Weights of a small self-supervised image encoder.
Model: 6.89M parameters, arch inception, activation silu, depths [2, 2, 4, 2].
Training: soap at rate 0.0035, 2700 steps, batches of 128.
Data: trained on seven-segment displays showing three digits, 48750 training examples, 7.1 epochs.
Rows from block 4 of a small self-supervised image encoder, named by matrix and row number. Rows with one number belong to one channel. Each number is 128 + 32 x the weight over its row's rms, rounded and kept within 0 to 255. All counts start at 0. Numbers have three digits each.
After each channel's rows are labels from the 100 images, of 14976, where the channel reaches its highest value: "responds to" is what is common among them; "peak on" is the class under the peak. Only what is clearly more common there than usual is listed. The data: seven-segment displays showing three digits.
# r30: branch 2 reduce pointwise conv (model.blocks.4.r3.0.weight, 120x272x1x1), inputs 136-203
# b30: branch 2 3x3 conv (model.blocks.4.b3.0.weight, 180x120x3x3, transposed, each kernel summed), outputs 120-179

r30.74:128255128128128128128128128046128128128190128128128128128128128128128128128168128128128128128063057128128167128164245128128128128128061109128128111213128128128074128128128128128128128128128128128194128128
b30.74:104085089112078149141110113113129150161108086171144156143151086107197122186156177160146121143101127154151119131099144073130082149086122128137106120165107118150152226142155048095140
responds to: dark on pale; the digit 1; second digit: 1; first digit: 1
peak on: screen

r30.34:128098070128128061128076128078128128128128128041128128128128083128128128160128128058128128128174200128128128128128082160048082128128128128128128128128128128168128128128049178128128147128180229128128128128
b30.34:116156146118133128128102126150160135181117158084150157194126149148112106095164114137146144110098108120147164162088118161140168205114132151173106232128098158168144037132147146119050
responds to: the digit 1; first digit: 1; white glow
peak on: screen

r30.53:176128128128128128048128035128128128128128187128128128128128128209128093093128128128128128128128128128128128128128128128128128128128049128051128128128128128128128128128182128221128128214128128128128128128
b30.53:164165115151097152205071142114183046133086061106141110114143080142136104119125104166098151129103203170105138118117117131113114181145120120184213124094101107147135082132107158114243
responds to: amber glow; third digit: 7
peak on: screen

r30.3:128128172164237128128128081128175128186186128078128128128128088215128128057156128128077128128210085158128128128128128128128128128128128073055190128054128101107036128197043128128128074128128128128095128128
b30.3:126118077111149113165121111128139109133120149078052195137138219086110114162098147085124128122179162143157174128175102168094128114102072121091134109128152146153101113149088081128112
responds to: blue glow
peak on: surround

r30.21:128128128128128128128128128066128128128039128128188069128094128128210128128128182128128128128128128128174068128191128075128128138128128128128128128045212128128128031037128128128102163061128235128128128084
b30.21:082150096149140137128083116128120067116124119200100114188131132122151151200132157068128145118143160089142121058100108142153183123142125140196147152134160122114093125164074119125156
responds to: blue glow
peak on: screen

r30.27:128128128128078053128128128099128128177128153128183128128164181148128070128128128195128128096184128177128128128128128128128128177163128128128128128128071128128128083086128128196087128128128128128128128165
b30.27:141175162093039153152124158124123080119128129141109121141150128148117128106138094095102149150153121108090128116121114160147128128208067141100136174155071092203112160165160161109145
responds to: amber glow
peak on: screen

r30.44:211128128128089128071128128128128128128128128128128078128128128128173128186128128128255128128056128128185128128128199128128108098199128128093128128128071128075128206128128080128128088051128088062162085128
b30.44:128080126148098128101128158070156123140152170091075069160086086134087111072136181158163122124112193177128128101120099152122128128157137118177038125110111122144141060092206155156107
responds to: first digit: 1
peak on: surround

r30.16:128128128128128128215128128052128128128128174128128176194093128128170046128073188128128128184183128187161128128198128128128128038128128128204069128128128128128128128128128128128128128128128128128128081128
b30.16:161103095104121122148111126156117164122178181182136121068148120128124137121111119161125143091085140103111112116101182128116106098059148100129128120099087152147129150107089074142114
responds to: dark on pale
peak on: screen

r30.78:128128128128158128074128128128084128073128128128128128098128128128128128128128128128128128128128128128128128128128128128128128106128128128128027128128128128128128055128052095128076106128128069128037176080
b30.78:178186192128139122082127124113195139121102116160097120168132126152128150144093145104114127198147119110070152163137152169128182163130128105133128062127145157174140115118160182166083
responds to: first digit: 1
peak on: surround

r30.91:128064128128128184128047128096128128128128092128128074128128128128128128128128128128071128128128128128128128164128128055128128128033128007128128169128074078128128179128128128128128128128128128059128171128
b30.91:073110095112175168062122070093121165182151161159073139092185142143141164165152094155120161176154112138117164165158151158136186115098152154139160155171171163186144081118119116146159
responds to: white glow
peak on: surround

r30.98:128128128128085128128196128128128128128128128128128128128128128128128128128128167128036073128012128128128128128128128128211128128128090128073128202128128225128128050128128082128207128128128255128128128128
b30.98:111101137072114106067128107128124128163113099178189133143168067062114090156151120180140079110100086182126063144090140139139136140142172167225107152139138183145141175133106096121140
responds to: dark on pale; third digit: 1
peak on: screen

r30.100:128128128128178128163128128046128138128128128169242128086128128060128128189128128128128128128236190115170128128128128128128128128128071128128128168128128039173078128128128128128128128128128128128164128128
b30.100:179179130191133147177191135128142114198124110111143122171128083103114144137181161114159110089098119149122205113127182112165149126185164177100139204084081198088158119121144141138128
responds to: blue glow
peak on: screen

r30.60:128181169128090128153128128037128128128169128160128128128128128128042128164128128062069109205000128231128128128128214128128128128128128067085095170091211128128080128128128128089160128107128222128128128128
b30.60:078108109072085183107146133161116073121100089147128094076147091114107093151160166161131088071106087157192079107083096149095086151107137134138124085092194149181139151098151139134157
responds to: dark on pale
peak on: screen

r30.37:128128128128128128128047128128128128128200192128128128128128128128090072208128128128128168128128128176128128128128128128128128128128070051128128128077128128209097128128128128128075128128079234128060128128
b30.37:127159146102126121154145094147159128152104141130105112121128105168170090114226117068152150148131130132121103099118168128112118127119122148113210134081146157151149073101122152097120
responds to: the digit 1; amber glow; dark on pale; first digit: 1
peak on: screen

r30.55:162071128128128128128128128188189128166128128179128128128128128173187128190201128087086128128128128074179128128128083128158128052128060128068128208128128128128128128128156128128128128128081128128128185128
b30.55:139099122133163124133098098109212153168128172146187135157135132099213184155128156126128083107177155064128149132109091152126172203128115137034139120165150147083096131113087140128130
responds to: white glow; the digit 1; third digit: 1; second digit: 1
peak on: screen

r30.40:128128128128166187128128128186128071128128128128128128128128128128128203128128128189128128128128128128146128128128113128076128057128155128072128128128128090128074128128128128128070128128059128128128065128
b30.40:108128160120075146124111134132165031148093178118102141196141128128148126131160105124062211107128102142140094137154149131122178154136125122135092205111128087169124128104189158138149
responds to: the digit 1; red glow; amber glow; first digit: 1
peak on: screen

r30.28:128128128128128128208128128128079128128128128128128071128128128168128051128064172128022128128085128128188128128128128128128064128179128128128128128128143128128128228128128128128170128128197128128128128128
b30.28:120108150159117128127154139125128131159138128149177115108101167136156103153144161128089131095146133135102157118103153119085138073088160135106114137134157138111160162137173125110133
responds to: dark on pale
peak on: screen

r30.66:128128128083128057128181128128128057090128067189128128128128128128128128076128128164095128128128128204128128128129128128128128128128128128128128128128128175128128076128128128061128128128157192128109168128
b30.66:104141136098105123065107156110164147115104112076130169108128074128119121149075128132138180142145146153135117160065140112132108175101131128168165128108130075160114164184190060153110
responds to: green glow
peak on: screen

r30.118:128128128086083128128128128176128128128128128100087128128073065128128091157128096128128128128128078128128128128128128128193128128189128124190128118089128128128180128128082128210128128203128194175162128128
b30.118:126115141163114176088102119211148161122046075138130134056107153111093135160062066115084116083155134096123133064137135145073097086086159109112128124072073096137113159099156055104113
responds to: green glow
peak on: screen

r30.4:183128128128128128128128128128104065067128173171128128128128128128169024079128128128175175128163128128189178128128128128128128128128128128128128187128128128128128128128128128128128128197128128181128077128
b30.4:128082105166141107156120120102137141087135044128114122159062098131093128046099164116096139128115114091128165136199119118140153161178085128136093184172145096113159114076163166128120
responds to: white glow
peak on: screen

r30.11:161099128128168128128128128216201128128128128128076128128128099128170128128057128223128128128170128128128091128128128128081067128128128128198078128128128128128128128171128128128180057114128128061128070166
b30.11:176108183204160129128175171138120136205129128134113122108092141187082112168119139111172135129140189102085105083155173196153182106103141128133080081145101094106137101119159150082145
responds to: green glow
peak on: screen

r30.35:128128128128128161128128176128128128128096048128072128128169128085128128128128128090179128128091046093175128180128128091128128059066128128058128128128128128083054036090128039085047128128128069128128128197
b30.35:110255187151120187099109146147121151078129075123066174085138113106188126156124111126113104153160093087103115151077118136097174116103170123112162090113145061188127086093071091155166
responds to: green glow
peak on: surround

r30.113:128128094172128128128059128128128067195061049128128185128128128128128128128128128066128068128000128128128128128128128128128128128081173128059128056128088128060128128128128128128128128070128124128128063128
b30.113:115067142143062067135162135070203108121147139147128180084203105111178174103110132152134132118091185163128130146087195119150111128128120129127127166113124124098153170141160095148095
responds to: blue glow
peak on: screen

r30.106:170128128128128128128243128128128128128101183128128213086128102128128128102128128086128064128128128128128128128128128128128063128128090128128166128128093197128128072118186183128128128128128190128179128128
b30.106:088160130128158114145157080189156142072032069085214148138084131099158095154156163159131123128084126130113142149124173151162095109120104188165083157198177119105158084146128143128149
responds to: green glow
peak on: screen

r30.115:163128128128128204128128082128201128074194128167128128128175128065073044128128128128128156128128128130069128171128128128128128128128100103128128128099128128128083128090095128128128128165128128128128128128
b30.115:097089142074123136114156180074182138103087098084085111090097104143095097103128162133069097125110119122108147129082135154126101149096129118082142104143085137104078128105146115109124
responds to: first digit: 1
peak on: screen

r30.73:128128128236128128128128128054128128070128110128128128128221128128128128174171128128128128128054128128128128043128190084128144128128128128100128150128128128128128128128128128128128058128128180128128128128
b30.73:116118146100109158129110120117072123164145150157094113086096137201118164105142134135137117105125156148137106134106133117122139172095129141091120097114118106145127115162129167100157
responds to: dark on pale; second digit: 1; third digit: 1
peak on: screen

r30.96:072155128160128061128128128128128128056128128128128128128165128165128128128128128128128128128061036053128128128128128128128069128128128128128149053067128093128128177128088128128128128128128075128128128128
b30.96:184111128117119177189147143128128114217118150165125122121116129100088127072162130139098145118117120148161131113166144128138115107062125125152109113066124112132201147149148084147092
responds to: red glow
peak on: surround

r30.116:128128128128061185128128128090070128128128057128128128128128128128128128128183128177176128202128128128205128128128128128073182077128198184067171173128128128128128072074128128128128128128128128128128128128
b30.116:142121128159099155168105162168127128130137086128127071103112074146094126093112112075122120207151111185117157128064115122138164110092126117216154152157132132124108106105130120184052
responds to: red glow
peak on: surround

r30.15:177128052128205128044128128128128128128128151128128128128085199128128128181128128163128128182128070156128128128158128060128056085128128128128128128095128128076045072128128182075128128128085128128128128128
b30.15:098058128085109117106127127159132130143125052117148116105094178128105095117097122134108163115161187103142128152158112104153129067095128220114154152135149162123201128128157128097089
responds to: green glow
peak on: screen

r30.49:193128128031128128128128128101128239128128128128099128099128128089194168128053128215147128128128128128070161128165128128128128058203128128128128128128128128128128033128128128031171137128128128167128128128
b30.49:118174115128092121075121137162129082144109109166111102144166119195139138156118092118176108092122108131199144188158130116176127044128099106118099099121128099129099146133170143105165
responds to: blue glow; the digit 1; third digit: 1; second digit: 1
peak on: screen